A small contrastive audio-text model, trained from scratch.
Model: encoder norm groupnorm, encoder depths [18], text encoder width 192, text encoder layers 6, text encoder norm layernorm.
Training: 6300 steps, batches of 128.
Data: trained on songs of 200 made-up bird species, synthesised, often over outdoor noise, 39062 training examples, 20.6 epochs.
Rows from block 3 of the text encoder, named by matrix and row number. Rows with one number belong to one neuron. Each number is 500 + 50 x the weight over its row's rms, rounded and kept within 0 to 999. All counts start at 0. Numbers have three digits each. After the name is the row's rms in percent of the matrix's.
# fc1: MLP up (text_encoder.blocks.3.mlp.fc1.weight, 768x192), inputs 0-95
# fc2: MLP down (text_encoder.blocks.3.mlp.fc2.weight, 192x768, transposed), outputs 0-95
fc1.462 087:524451450542471462520413536490454536460458550413522521515555509535495519484475418469505522564472485464450465566535432505479505558488511401510483481562452436434393490498522575573482519465510559504429390521532484439489534590448451588425474509371454500539341578556598507522538486576563462448
fc2.462 082:545372399499578530533492420459387570578565543426479502571476506523487488558554504586442463583499478537438501580521434543490530492491387428459547462534470541428509479502514496510462441446473467552494519463584503464531441346514550550482518442423491505529533480443511545543433530514539551414
fc1.463 124:407517639511501461570479451466457486624548483542516527467497440515534491509451557506540511514508522524529525542574490568517503589475528553472431438466409561460521632459546532527451559479493527579505428565486510511570463485541429478485534492563526524547418547438481492466502464504557499522
fc2.463 160:473508487562551578566512523478435458501538497476582484502466477459577573446374544524559466477518467447472474538566569515500516504448514620420426576485475507473501636473468526528493482562532538564497442547515560482529466563562401498504504505468449517562489548452423560430498459422573515526
fc1.464 061:575500526485485462471442538501465471485461567519423502460520451476530483472522492512465588517493383543469525498454425487429488511510523526482466473452494490572479492432482515587508592468592507427483588527505451511518548543543497513487486360505582523575519483557504481537470544525527474549
fc2.464 054:606440476439603495447536403471444489352519534511559526489448539478546493509548475497526506654491463574438521486398491536472566496514529523531530459516529533529448517512542487481520589504528495452448578531541499564522551527478514550511507466475541558504481412511449501563469545505400491548
fc1.466 140:437598551523531590493526503528565478381571471433530490485499506523515593568496513510436469586563429489603566548533453434494482556540541395471493535541556664537411479595447425468439502528478524445465522402467503582543452486549566523471453486470526518479500429471578508530482455511534482523
fc2.466 141:548505494499458615551481560521454458365526514475529491425545471523542507478437493527395567400570416495506552493508470392470444445491585509473418504564509512582533469628452497487514532471522470583448472455474552475437455476573451565531501580549457469477588458482498505542468557484601473489
fc1.468 128:527574566520499449487539514529525552535495503470495523487493472529438465494540513435536463605553483466498453498447417542518468493470523444489483486553530551523450457485521482507434542573512515459499458539559496458545592455526567514498520395468543554476526494510454485516566590491400525420
fc2.468 111:585524441524497417476456496614474583624490427549544516465517537538463508447600463468580466622539551540531504439446484468531478425490484498469526436546470502502562434567518470456542443515506586435420447565488512475490468502516604506453511508481523505562546475482503568501586575436517483512
fc1.469 090:491562519425489503477529526557492497487422557491508520458443469531558445530452504488517599406490397441442470498380554474503566482501441627552565523543437579506531573566444488457546488491544576603545436495565509530523485484461492586544527471525483534463506509504596412576580494468493460429
fc2.469 086:449454492437485532539473619429483560556504502558560472557512498510540449485591437502508520406507420489486521445469593621534476514559456555485507613510589587517517503475436471511459519492535576575492484502526461549452499411518464525472500518504457556487564540480524560516501444499470570447
fc1.470 154:553557504459459386536447543503575571557498463498536551607501547477533541497508425487412601485539479543516486491559467541541555596438582396508512407508452477476504507475432448452597532467512529513551439532524574397523485463485523475510468397516543576455493529614511462516418471479554510431
fc2.470 148:507468532447571467391482454442449531558503494491513522469460368438521526436576555438455453471459547496519483537561503410542558568433516509439519525521422521493556529476461503522499469477436535490559422556619489551483540510396501530563482512453549555545499467585503427460521537575640549436
fc1.471 106:440466520429443440555497548446412429495566459501465494537442539558482454496472473480586492397508534495473535449515479530508469438468513504536568480503425461495484521539526521525518518482545448462481542628500419592531515440513499492521436490517540573540477425487514408557573574574625528600
fc2.471 102:493465492464502492529593462544557506492568507501436508529525501491410493487393399539490473440484362516465559492507522498541510504421422606542634535541521491497489600496492533578502510535547485483466529435517599549486526488578447504547500463465486501599562518559553520546514477388519522610
fc1.472 124:491517487484471524466597488538484448507534569537491505507519533465533535471535540437579478470566523502495475562505525521448589535565510508552510418610514428506478553482487476502489462498501411495461554488557495408547537611492436488430601465502481531461512513527509479525552535479412459462
fc2.472 135:463467500592442525508505506491565547566476549497485475474577478430479484475507486517512505494523455507504482511487529458409466458515456452499519540530440509408521467503487631462557446548491456545368470423470517471564511534444475534545494467494492533507486571464517464463499568613553520534
fc1.473 070:550497514438477541425385439459596453511527500536515504503469527494419690523539452488561465490425533544540570526543487455501669542457497520563557532533430452531505509529652654478472531475428506531487490433439464442468527436524535537537450524529466481428509570502423505478503479540461535418
fc2.473 063:546507512532569589483459480540584474525466475427477434518493518540450538488501497529634499463529533529441559628546462575525593537479477505523529465537434436571475558510506537629450497494406507501500478484421427557458414443537486504550389486556456463472497533443528450423585457498542557510
fc1.474 118:498541514463483485491433457587449420643520598451543533383391447494504486447429503447495500456488540429477432505434506540507473580458480495452580574469505626503443521375492444504520527512532525625534488513548526373518452513554578497419468422577440509586469524564583503478509501525506534575
fc2.474 109:509424562478460504557521475452499398481567491573517422493433430468557478457399526532552453437559446468476532430495564368514527408585408536566551543512563554567390430547510454524417484541577431622410458546485489480378458529509586472506416464572527547556470543448547528487591444559491490607
fc1.475 112:454516471499500447519502524490456505555434442486429497438570514522458495482503423484566486509490524531539585401466409471516464513505460502510541511529569569534458571509528537523456556418555558506601611552478484634433553487574423487535524473461525478417465455497443483451465479605547532502
fc2.475 086:542441506472505484467497521440465478520500507449564534529419562530475447418520449561488518489489438478437479433589448539524488470449456628420512389560532441467459484467514506528445511437459486386572444409459510498533614501561516497498564523548520580559452464504561568536481576507504524431
fc1.476 063:495525544493540492538510480476567529450514511579537434524480540454444551459547517502429494451514438424513533463523540380456587466527607523524520522462550520436559527476481519470515513479485392425523559557476479501492488507498432414471495526561462573488510575450486428406632513481446647539
fc2.476 070:417580506477499473426520523566477471515456543437570508571395471426558431478454555507488455582474429503510523553512397512447587409462547453562555490466536544528566474417512456524518465445527536503503491521564460463464372623485405577484489512523491469558534545419505457420520492490526554513
fc1.477 107:459547445617510528445564538536515582444460573486544590393557476516451513428463576543485460409524545489435532438338482481402490479430507537478477528535427521590524507507516556582471568521452490497568479513519531484515518550480495418487500559490517511534486590575477458531452588532447407537
fc2.477 100:499396564601451443490548508498514691603527548487553489387582500447499515431481562503468459556461551516456540449510468491479549485548494467425525439567526512567477394482511503450540537504451470451470443495446524459556451473525482486470424483460546542511535534511534471521515502523600483444
fc1.478 077:547515485429481565551526448538676436497447472455577485522459488493416565456601445485529442522428532495529571487493513527517594573497430424548619598472427485509471449459576575450485498511439487474514488510459468454438442548580481530533519540482505488529515625520455458518465402526542545361
fc2.478 072:507568438506538550472444471497554491541489432416499452570529422501393539442479520508561483486479538537471469560613437562552563504454473483558498603603500451527488480561553509587488531530471486467527528454411357570439445494522581527533357470511476431527498538462497480403525427519541544463
fc1.479 099:448485484438587564486419489492554529529521502550465449537471562496544504514508416501536435496471541500503538532525582523463579529385602516481545521541413613472525459607498579638521488445396500483573441491497485504469515482406451444507484577525531534457481468513545455514573504458562516470
fc2.479 088:536447554520539522434468550549553516546469522448420471409480516512464467506551500530636535558497528527454556567440446545524546529481426517495521512410476540500455454513433452563455537495388452512560489475474463548362458412560477545543477547466420529477547558479507503496535516529492511560
fc1.480 031:493542560498466505497490509407612417528453475487428507501513502488446527525564466469575509488465516444527463510556501499448600567463462526472613511525459482503512419496643573496476432454469517454480479514458486543492485474465561559570578509522538451522443527523475512437522439466500461388
fc2.480 034:517493487481541558476473552551542515533447574433530445574496473574458511438502400507496417440521489573533568587561483493521549503530471573564466529608460603532483530490506497611514465540377378487547484538513475548449473491551581463524432423419455447492492475467411547491506520543491528544
fc1.481 072:460525523461406542495495522398473560593502606516438619471492573514496461453566533451461405577482536454480516550504517576421515496494571551528573537463579484473448439543496557563574528462556397444475539437468473476425564412512524540536581512502469539451551511404401441429520555450522467505
fc2.481 075:467521521474430456522469511499512437485454523514521601466482551516544472443428467409566509477588501515549607540506536567425536577475550528565559402518490455498522541440538554498571528441519475521452589476508441477470474540599474443516521580547414561561521536491509423439507449407468463545
fc1.483 078:585457492466589575433457456517524567447591478513489542558484483469543504621475448546483497483530540510463491478487388556537594528553580468461544519481520537523493503473503515608500557375451581557399539520392516530526564466472518544512472410504494581523404617497458524576493519521486521633
fc2.483 071:482478517507572539503499510471547429537563493547493541457504500514514554441438591547571447602543432522520479567469561591459507460408480595534500447449537488535584548490603435498420523498549467517495458513459575474578407501538492584469521457524543537494493612423443476415434490527487492522
fc1.484 133:519510492577424514511435384493475502451548457484434548501511472548476467400491517583501444564475502540473457609403488503562590557529426430498604443468478444532568507465467442516508524531554507468516544490473486579511463509518483487500484458479467489567490377542482584540550449518539429513
fc2.484 138:524471464474432503493484502519402472511501447511451580401582406545442390540481578523455479535523378456534531478471554554472410487549510565498536460547501496567444463380525491436556514471525616493535517473508397603543520473444477601492478511426459479607524443434489429503481593561607469520
fc1.485 121:496501553434523572462540631553410536555500517477435415509533513509494518586565492567419491438530485439557451550410451493477567485514430484539430494535442523498531485577475477400468493513425455531500527503411571577517494500458544481500441546565562468413421560473564404444461465501545460526
fc2.485 142:516469473510493547497555498453351599498448538614510447475579449533501590522508510479435539520588424489549511532454539485511469499469486477549591539557539472592461457476527454493561532585455504523471432456470434615475501508521402503470547538492490440565551533422380552470415566499556484491
fc1.486 082:503512386455475628527565514536496523509497460579500454476533426539464444350540576463551481399433482561522429536449479511561434561507531507502462468457595495497607514465563547411536429475499535435597495499488444510552525496490517516481473501499452508441517566504546565452528536449533492567
fc2.486 076:508453484496452563554545433419412530522509623471550546543471371537552480536532506515464483430453443457528513590473574473448483481542548448581514462501561473468452537496488552503578480444545488493548418593511535591533526462539456528493510496485469466467463620515496527542557533443528467458
fc1.487 073:479450507554450562538501563495473472419527582525538482435551448524450484472518442576513441532505504482535471523532476532538573445514406537425514473494460505477481470538536520567519473506435493521530511585498479531486549531553550485471479503613426486455473414563454501564484497532622518527
fc2.487 064:501506560508491508502478488467508564525525531498508352510505488478427525515507483553522476614544585560464600532518434560539539525469459506451540500531495499412511529521432447500492440525482463583557436462430491477488532403606467464497496537525391566482496525406511522521535413526461429535
fc1.488 157:568488433566538541537436479515514524462504483510492431506590516556435498534384494541527471516573571484497511568514521471469538516514474418498467457494431519544424513551466547427530468462611477511547412459515543470485477544517514395478368518447420525485493503532523576532453450550514502603
fc2.488 167:442469439458471469502490540541533429455457503416489549518540525425344451527508430478513510631574556523541474451481536525501478553477597470638403507472470429434473448488516546531490461491567511518446493478517464514532507555397480524504459521549393505475560429516527550430412540442499506489
fc1.489 083:486445492498539506510490636465527565469460516463490427425545556534594558554429547496518467500454478523493566520572504573519567572462455504516554454426506465438469522465425507431527539468528437507553548496455565477449476512492502486463389475505525557396460595454460546551451421570498533522
fc2.489 091:498427531479603517497532563508493414525461384462484453510463501477486584526499537543395479537491533561478509526520491496580498446403497555389404472413529432453516488464602518470469477457494447518462503576504499580414564427543532515492556509554531524395448555446558569450434480483500501527
fc1.491 125:517479539489437544544488517518527594415476505471549496627519533531425522484436479493513477530431503475494502443473504581419421481522534461412489390517445512603502512600509547498498439578556441427500495425442493468574566531409516464533427464460461480439459498460531519475572424488511570560
fc2.491 099:477482509432468547581417444528468483506517566486547478522596471523537511474458493477603519437538544413413556470469499552447417571534459537426457417565458445490533525399569584413557486555602464475488473549465468530491555565470495489507594498536424519443538517538494592440550603534462542513
fc1.492 077:488477534634462459517593453540416563478495471551439540481484500500535477565607502519471390454557498473572527501540534472465420521542530511427525522446435512571540532566478407480533527490513496474518504570508408488499465511453467535460507552507554452495536460445565522440574483465402601458
fc2.492 068:526376528525483503595545424560463545515457553497490541460555570453434553499523591509447537467513428472533604521502569579496421503540498549526618529457539565485498503571537480413473544462506474457521527560493452423412471508351550523404428517497468452552498444562517501459608475465548630477
fc1.493 139:582516572535533490562622569479474519428354546548478549538538474490524451491480465465520478487526525527556487446447455487506542485474561459426597467478483481500450517507498553512420582533519548522480509584525542480533462504480504570520506530537490537489443378520573435580442541504432453528
fc2.493 125:511531529590439423454615405520484479522443497519513539421524568531425486497531436487504489506582554539595504510525445465485454445480471456409550528557551533432397434468523428443434511479424512505547570581527601375524613410594472515441506491448582547461547452488471461584569515453535429550
fc1.494 093:486505512494402579462529393540551565432622544483440489529462531605492522389584445501492515504508494419465558514561591450503584507587466462576486425437473474611518497472545501477537419444435444466521411490481557499482546492446465545546514522588575435388514519550492457565490543498516483421
fc2.494 092:466517507558501511421464470561512493382524617516420504511456553587493554379563463459473507568508529418491452535519519515522467548532526508519474483612509493596488499462585529468504486481500307594537522441544584426573503497466518490552517463570545489476561471414557423525509486488593474440
fc1.495 068:516518509474481505565500488578437462477475478503527427561510522520555530472543466472607620415585427401551516476487538491547452464485473506493402545465480463463523540475447528499435533387542440509564551546509449514470502495518589527460527478489401530420553508512613440502521605564516524472
fc2.495 061:395472562530529405567519489526508467528510569525490497496484483458478453556560440569552521523550404528485417478390519482515469412507430531488487530559542553506462513516457577494581462455609498480543606436412400550433494525539497593430460555484503545477521505497630525430495499508569424506
fc1.496 133:457593551531455498510505553529536501484497480479448550522486560435504529495536542464471532559530546455518437534501441574406445515505594453539594448528472534541519457498522641503414478533502453423506576567453517594563444468646347574430510502513477463496550535477484521473503510560530494498
fc2.496 140:508523465482555437585485558528472464442522506555510566441435499422457490527457574430431472414496397510458482594633474453513471477481524514558540438549511469504490544519505508537467468489550510433461575420457481467594543496612472480452525540518471631410544451466481522509466504471555548438
fc1.497 141:505489527550497523475514565544474596437470492496448565511442464452445522614453530455507452523556538518499547578463486436530509482481487471527505548470480551440489470444550570423432520517476447432529542468495460442495590486412475484468522529476573619446500540462504497460448475496541533367
fc2.497 149:507563438550533521445529534547485434503461494431515612499488520466489516515521517473499549524487528510476502514563499449452490411556398519460420496600489545428501550494578476524443422517471538489599538499510434525483575493494626461422562549619515414523415515513484555461589501486544501384
fc1.499 052:527405525492543492489451492459517548440454522519511499571329537527481527583529486484472558441539564507550458541481464442590550521497565499484561424559521546631468586460481499487532521465536532528455463408392487548505510422538518582491528440510451487458465499600440559572479498548459476518
fc2.499 048:499468464428536469532523554505547442441528558423446547589464494488583583570565578503422558550500528484536470541442511551561487403538552501482524534470528537620560528511551470559412528468541480509524498452483525485550436558518497459563567377515628477558447568490413483366504462565534490517
fc1.500 101:489522580506502531504483469503505501433499446456553535522471487581418558629527517472469504545585449451549574488547468512536502564546533425491477522520490587482391509505472534538413581440501535480465514410425560554465521485490496579452512534493499450555560456494509575558485493540535425544
fc2.500 091:471443555533479537521493491547498443491510522535569576560483475463548602462441533472508471485494432546485463453513438425522422468477506538444452578546536546571518494461506549521470578474536535524499525498521570520504430448580458505460436554517498457507560482441416532457463512480650488563
fc1.501 107:574597511446524576506515419512604494528432410515511485434534477450451536508485574550470472507504572576518543497507451508544513438501415486583518584583514404500537448557553445483482501521525495492552513554459472478503486503548520498452470501538485552550506633462453458561535411524477589534
fc2.501 094:431554482447544460500486444523457419571560308477548479542509508474514591501424565498538486521548547545484542586608530531525528469490537572534493554503486383593563489463527560487536592509468547506508511500403505463522510528497576550433413518443567446542460580520500432483525467472478556481
fc1.502 146:585550529552484536473509517520468517446493512607390472557486562462480516500501509559474510611378503625478503457485508440521423434447526387502499592524447520555468541561422503477503500476477516334489462469565469477565468527432478563507489529566423539594398561485497448465452556591533504512
fc2.502 139:526465468559568520431554416499515508458519541437492411467423545514519548512540566590469564482414552535493506521564498535484363587527491502570522633548486441478484484570453522473390626426456535495488538490543511434536481392548479469533427541515447514466427468465478474494469512541473456434
fc1.503 076:523525523512479405443459510594493544478485637454617525540534460497411469448396436469525517464469457478510564476478575475473521476504432497494565460494448513494513587489585535467498468514533492667438485521537377539490475509486536440566529476500510533540465487482536489519401451538516578433
fc2.503 080:423518429518509489381449542563479510469490466495516551452450514461542448468448475428500522453490401511493518471521475546435485519430348468510591504542489468489380514466442476460483534607530595573406520538596520503525600509536490518566507474486521531532513548471468439537420498513489458472
fc1.504 102:536530504541548482567607493380474588459400521435473580511478477457462517594536452587488472496529544469510488505515550425448511587530425589530452483499471607518522532456423478442573530468499601411489430475464437531482497528538452545531591461460585586518438540474544499531442521489469536458
fc2.504 110:502581530412472477577561541519465518621448567471496529535534453481525509550486569490491563431497573472454543494560553461471480498529598468441593444454461538518535551569472496477545447514456487543470501512412468560470534497494446500524523408476423471521516550522376521556457503574571501573
fc1.505 112:498597501499471573443501566515520525413443586514478443518517426558447470470490513623467502522503474484492447455551439498498415535429407477431550528528503516443486427516558453635512403586566524518453563672531523539469484558540529424510543501540479557452460472372450505515512447577507407526
fc2.505 100:491549394498429544479575493472477435476506535519542485566528492467515469475563477539496524538466539484617538464655507446505475531430456451414501552542500482435517492480508498502510384530538465590497481600490569493452545531603439431534548497423518466437473426426460491691499470547421404511
fc1.506 078:458529510550400457517516517476537508508461481340417533590529540518492469462503498470503532604519420524449542553397470584478593504511393518468552472499497505500439421443421445477462412398551491499504449546539491612472521444554594520495563467508519498515493480528531522541527453546405481486
fc2.506 081:510467450460522490527504508503513472571608446400510487553521523525457539459409460507553477542483454477427524517430535554436597429518526558537494553485459509542543493430451543541527503472464552504603600531451527448531462503557597395506485504491448465472519478528577488511499456521483471554
fc1.507 114:473508448507502542472669482498443477480464528426509509498476504518468492479515502457525551497466543531602517554518565490484565480499495489488518490453476495435442509566485514553545476534526516506504510424421582495502511481570406518504575510485445506480464557612524600498541455557493572398
fc2.507 127:514450459515511459565511631489590478541424447462517449533524495393483627543586474541576415495513522444492592543596532558482473518586593508511441472472527527502501446570368498468516446560522532645518508402539461501484461540416496525553553497458468536399552474484435523520499568540495504526
fc1.508 168:599602454421515404436436530492558468439523534590467507462553580537457506483486490528482458467451558485454455493455449505486473428513432553483450536424483492485469579481555494496507504309513551466534560458615514520547509459554446559403530499529524491503436478541538483564447554544460498546
fc2.508 149:578513530529574523517512548511490483474554538546586459456558502524540533474533434567402509482456544547473578517414512543520458538439468477488425514487527449516608537534479490507610539348595417506469532494596518496554493495417381469545394512524474477483515462570552483473521511467405483581
fc1.510 131:456479479542487516484508602546552500467466490531459513594473439468493524622569528490489462540487514519600477569503423436492479452494539532533532524582509453448510436488583555460484428505539485452458534486520465518477518470506483574500597357479547610542494589495479408430464360506523474379
fc2.510 139:560491419520508456595429597505591468533468466508523580559544503492536554578563489430525449505428555513485538460594463561454485504627466541503396523536515580446565501497506525395437425566565557560465456550506481517454451443398562431467536485462503484471515527486510485420534480547506496474
fc1.511 092:447494388513477554612472390516504470522521433599448438455548455499468565469599499485486472513450521436467514430448425472528546585465574480502463570520562466488474502568477582519564435509488544535565483546525547545533378452475427559421524523442431535435507573436459517515594518542529528481
fc2.511 093:452535384506522627570440501434442516509515447623502454508473528544429476528615515480422552468460478452509544428435418507564557534461588499523531578555548496451379489493484520452521503522526480568542515529527557513567381503498424563455521465558437454439578545513472456471579554419513505423
fc1.512 061:485532529506481528422525442577592478415536482535469494501507556483475621512556452533501584612432453461523524534535439543536392549481433318582479448477594495465484513518534483471434451552457505412495441499484490585511514500499496498547465511480482551552495479526481491483452436457474548530
fc2.512 052:496590469507441437509549486531434468567534546564509538389469498519513554461454595521470525531551487593481501448575484484451528440510501547544503554517542476501567531486434596519431512419498458548429495481588508341447533452581528432500511489462502469500601494467556485565510500464457494446
fc1.513 028:541430487545417496510392440493516472564531478400534615589492457535436539461589574554508507560449505500448494563563451528482567514554600425477434462532410452485483492574530498509512572512477564489462504444477531467480475539542517554430445485493470480474431591439491490530479414566515485573
fc2.513 031:487513392512579486540504460486480475550517469461533544518494480527551504483421491542488561590491415468424563501519526617480508530559465516566509495583440388498504493556478494527468505506525483535462486542493509519519313538554468545490497430497510457495424436515551410554512517575550608537
fc1.514 110:437510492482484547520522488541465498488470601540470489516450473498496467539474562503541449528392542444416529484448522491509515485521439479476538500495490457540592464470468498556594445552472435417562431496482524564500584482589508525504529520464509564555486512566446457485459469570432538483
fc2.514 125:513485550436379417614514515421558531514393597487466598496566449458511472505530447455518539540504474537375463512504507513391548474533472531426504413555535549514635433562423518503572496537445561532476417519487551530573551537482508525424533512547532400467528599475437472472571445506538481464
fc1.515 052:480568574495398487565501516545484543523437591426519479531458571457438462423461503566456531499430493463460522609563447566448423430507605527524367586514428470438491544580541432456515439523557512498571538581494426542517540473514584399493400511503482516512499564467544453499479576393501496504
fc2.515 046:421516409517558515498549443474489505543449518415463501523526429484486500531558480526456426498513440449421484556528599554584446462548380455440526546463450417456531494489415462413455476503524485401557550466477406533474487539472496538441545519418488616426508471430486422560621477474522454559
fc1.516 129:453495560459492421578459439406414467550516540479462482582573572540416534458358469515522468564513511440551496479538461512520471455425504456475510439485432477520517544472503481616582483493543464462532559493495510487568464447486453453532502422550485476515552512485546515517524551497495602582
fc2.516 133:395460474427465560532544516536466479447512545439513489486502556439430524554444541501561474431568463454574550488475474491538553476461434518489586519510460498594453478505452459559504533478586438443465581477512511483435514495574424501556490507482485428559520504471541506491396517458621447549
fc1.518 072:413511480452473508534551387473540507504643516504372507479424606591571436456523539487462523509512565539524535486461581515493514585442533533578463422476418497544531472490441536536484494480543430430609498457534591444487522533462524509536559555575554389433572454560445461568507544495516437464
fc2.518 066:476483456463507428491470462481486591432550568602364508532465534528512434394538436559538546613456468418549512544538508498514527539498481508554472473571502430564540493535561498437429473484488348618532570542587527478510533394525497570620617534517524505482582541528495444597480514482538447521
fc1.519 095:494500491573504427482480521580494435427555526420501443584466515544472451429508452454509468482513541481664520517485539424389425516480507476478493568480471526445545476484494411513465491488466549414409526550481568473491537520438485586474554528465469435552479534482494500505582551610562585542
fc2.519 097:529468527490569480571464487472398514571579528496549389491422524504508467576481467465464535582458516508548518487560549467525515548521442562536545565582547467404485562494440471484503396623556432404473487451538558344502529524433462478477548464490514459470469524442502383464486519565533484516
fc1.520 070:401585508581465487493465483529478530543451479473545419525524530482604551528474483396530504513494429491469561451464494570429550537483577489463475471464504450503548597507480508474539496479468548446623609490559404467472515427545560497537480504557521585424589491455515534445439529440520526461
fc2.520 062:544563466520510515445471506495471494549418529502503476527502544522382482511496428403437428523552478482409562495464471539536521309406459574517538438467552442457463429594496431467537536487502482481547551393501397549528566513450541522471495520492498562519430510428570554583482481520498413504
fc1.521 136:485488601495498497505462487514426525431587574494518468422622501509517460456480622491414585418490488554481509507533552494568379510503551514467592522526467500470480499449560535463490487456512538506513472443427399462491438482501509523512460429460548577441523471541443517489437520439474521571
fc2.521 135:510479529439473407524482488511412506431516461422551609407518532437594440448401469523418524442543544514415530507545514575578535502440565520507547558509535445485543473507507550504527484510538530464545486538539447475367507628543440445589439480509372494414428508592538478470521495504487578537
fc1.522 032:450435478547447570498447600486586415402404437512455459503445513464504542434533538528451599427589539512513478506498532449549385453456492469497508469433571571560541562510454541555530488520492477530532509488446484449532481448551599515441521529502440517524412466515516515474615468574515466544
fc2.522 037:526415494473537488522546524552485380400486561430557522574504515535492521508504468496461540546545590559374530386521471555434536504520467544455484583450514447597600513476432535561543480433508565653385520473583424457560418563448477435557535484530491467508407485491488524543446462442504547478
fc1.523 077:459536528473489482515483535435537469437417489526475495569525548493469499465538496412483477423492527538423453564358527500457430520592397461496591440505495454548556542509533555425483439542584452496471417502461410495468505432519540574566605563534516559458536485533542491470527541475479502571
fc2.523 091:466447527453521502544574483462495581483458436407489550493443530469542585558482440472611454507541505426507545471504523483481535527510442556491479505497558526512448472514517481488592533503555429540497463555596523547489456492554523430513514459457511462491472556485486475537556411471499492585
fc1.524 133:547564489470446494571508537524484551466458438538499495587456606552436507484474486474542447491423570614491548470496502506537492437570495545440502440502557462393559485492461489503522523485407534528543574468546460506556584538379490562526582587506425540527519534411552495493542432572548478469
fc2.524 158:543465472521452493561517529491476516522448515487609498489515507598459441493482474513502555461418538511425503380525583545422474481465480562468517514517429527578533489480483580520475478615470475577414425459472426498556575531401615451502493597498399550485494432450474471577504540555506464571
fc1.525 114:526388565609523590464499480543435576393476463490456481561576472507538515596492530487470483546554522480481519495468402572536429546402468524457515548438381533532507509517559549495607429452528418488585556514489518457470520560545641498621561493431479432496503503409559474429505460499435559577
fc2.525 095:500431523587498550495500452437471431498463535451615521482534381479448520457472506496517462486497585426547495477484468524458496499520510571439477584481482458475411566480564495478518536476552509510505496501486396472563439492442555457536540464522496521390542501506539609527551553518470549535
fc1.526 068:594557434493514501580457477550483510478548444498476459502517562546454379572507479532486591474408534578545514519527488515545550563464419446577506514485491503482375557591464539449438458514449467404532498486518444442401526480467553524613405561541471411478427484409475471536407494420548537432
fc2.526 074:475487459564537635479526531459386532502522480549480530497418492539452489483466474577419464504456533568506559508570539386473499510471444456527436515605460544432410419524488496558470459468422469528465495423527484625526437482596546374558466512456436453553514496441569525528537485525515543429
fc1.527 087:463570511484455558469525439475432556574358447533459504476419561489550498520568539564469469509454580463472548582504481543508429446605513504473521504465557440439487522601544496417553472552466475400625595525503483562487449426477545445493416481530487540587471470565474481532514426435489529473
fc2.527 073:447534504514401500456590430482466538500431461536505562496505551467447465496470535465503543491545500505516497602617487505530437438505567536529484518523473457514543517561516462418424463495460617448561573484532495559476480452453578433501426493441499495514447516563510552555522465403440458452
fc1.528 101:500578510457421516477560549594485471504503523465521576438459519560476601530502547457417523523515460531532475518540414525498497481450499532471443516460510404438552531576479464547526404538466503501473431488533533469525522535502485475453531438488415452498503479542533466528473389468530602557
fc2.528 119:499536470531580482478507514453501417429497567518520529421528470425466429518484516505536457598542540508538496502543400502446566553518482441528540496480572365507500473528465562582421539502460503521533525461460570582569487405504573460477460550532423435469578548497462442443431560449518519479
fc1.530 097:503468490526541589500521498529534595473550511426599481516472504536510542560428516622498481538617439460575501430522492440511551508471530524464392498407481481420533385457461614429564508593503470483492521494470521561530450500448544441464519495478473476555486591426583467552456478499499520519
fc2.530 099:486451451495500540489512483530419450572516580593447557507512532486498557580527580540527478503456357458591456518522475448507519468560403479485422463662551487440433503429511418502517433488499509417417584442505583539505513477558462480582503540429418438478532500518484461404523544465470505529
fc1.531 111:466449481424501534521539431491524522481663593541381525536355621563541450472547468456541498521524502480550521569495544508508484590513559544512430475489471537590515442503458548523452510443504419474554473495471517516451473487442481549512541550526514443400482415627436463543485612432550445480
fc2.531 096:456480469566483506511447452490499550436600607550355543527408538581523440367507456539558488544494512469491475577503557490526533572488500498482446413572486507509524465507573459484416512510446384626585475533537531478500527425489464532569536525569530592470506421480503466575463568444540433582
fc1.532 119:449527494559480555475512442458556464429501527450519522447544562414614480518435482487430427476536509532485520491544507487552500579400511516570484465477506455559490573596510412507528379510533475477537448490548467508567485420494542451524413509582506461538469563537579456513544500490512523454
fc2.532 127:509436528598443513527429508581466420551485524495438560447437514434536494514504476481631500449421548525397475455412475542467527471553405589523549555504520406461396473465533512502461503554495522559545459514572476577470539567457517518527493554555536526445516543525443491465516643509472571530
fc1.533 047:463509589457541482532503498506514508413525536586523530543378555539474576544582491486514497502543479569531427500407499513479503513414408493412559414492619397498539409509516477403464478474466486486563549503395516503510434489489520532517440431495582521468443643580446445556475519552446499530
fc2.533 051:519454496443581440575535517385455446467503538536558551576522519458441469561562514545481460503468507471465592484474414538492427401418471475511458544549627521428474462534514478533463510519528455422487487525536563492497466525540452490486472425578510507416509587469426504477580539494590444538
fc1.534 140:454529422475540430473542462602549540442489423535463468485460466484502522453497635507494511567460462511471522454532573514552482516492580456584477466488501545604505483514490527538536521567468527450520457535411453555433576375510519532519497568529462420480534493493497487425458469437510438494
fc2.534 149:588487587471498494444481428574481539497502452562448546416452496417576459494581615506408479468466420505494543553581512527477453515450517431519488472508546567521422584470482494571420502565364485557498443543479468531479400393476535548483478471426537550502520480524422557527422463607559463530
fc1.536 089:545488527488472495523446508499482502420469469498412491504450499480573511532441512539576566571464566486502435453514533466500469481523474470623462496480480568459372474562475514553409488479507474616497592541466407485554551542439486578518473395590441490502572492541575514511494505579471457482
fc2.536 097:470518485522482511486453484506472472533512523495349466551387508421556524468431609573505526526433525527485523490451518524540475559596508473578460462525413526501472538624580528447498456597510484430535560492470424421455479508552524410448505519550457591563523615531560487489576459572454518476
fc1.537 103:489478526493499537537391479554579518458519528437492494517466519610509481458560447495435445434489432490543410530571437482498519503520457458562475489471510417431519467511553470601504486446528533535484449517511502545520515544448407440481550522476528586501446516518425545523538393551449558560
fc2.537 097:486437427450487578518516542434509459477522533424513491546549399561506512469493581549468529610462492528507515578491503446430487489437533433596465478441504503534511545429491483488456425496413406414492496562566541483478385583530486542561497477503556432524520380400534559550503489520442493538
fc1.538 084:577513596534403608484524489584601483543428437481577522495514451553433561494597422455511463439494517499480502480531553459552475486518470469556521508494501427561436454447533582550502481439506422465443420439394475516505404512480476566507469482521551478606533600561462402549553426507574534476
fc2.538 089:599604471526493633444526525514609448464463398397542488520639439518476536493527502462484474463521560517462524498586475496524536385472503452544562530579511406555473517495496483541508439459492567418471544447439459532479447562499500509508318459541504406492539555512488481398525452489464584416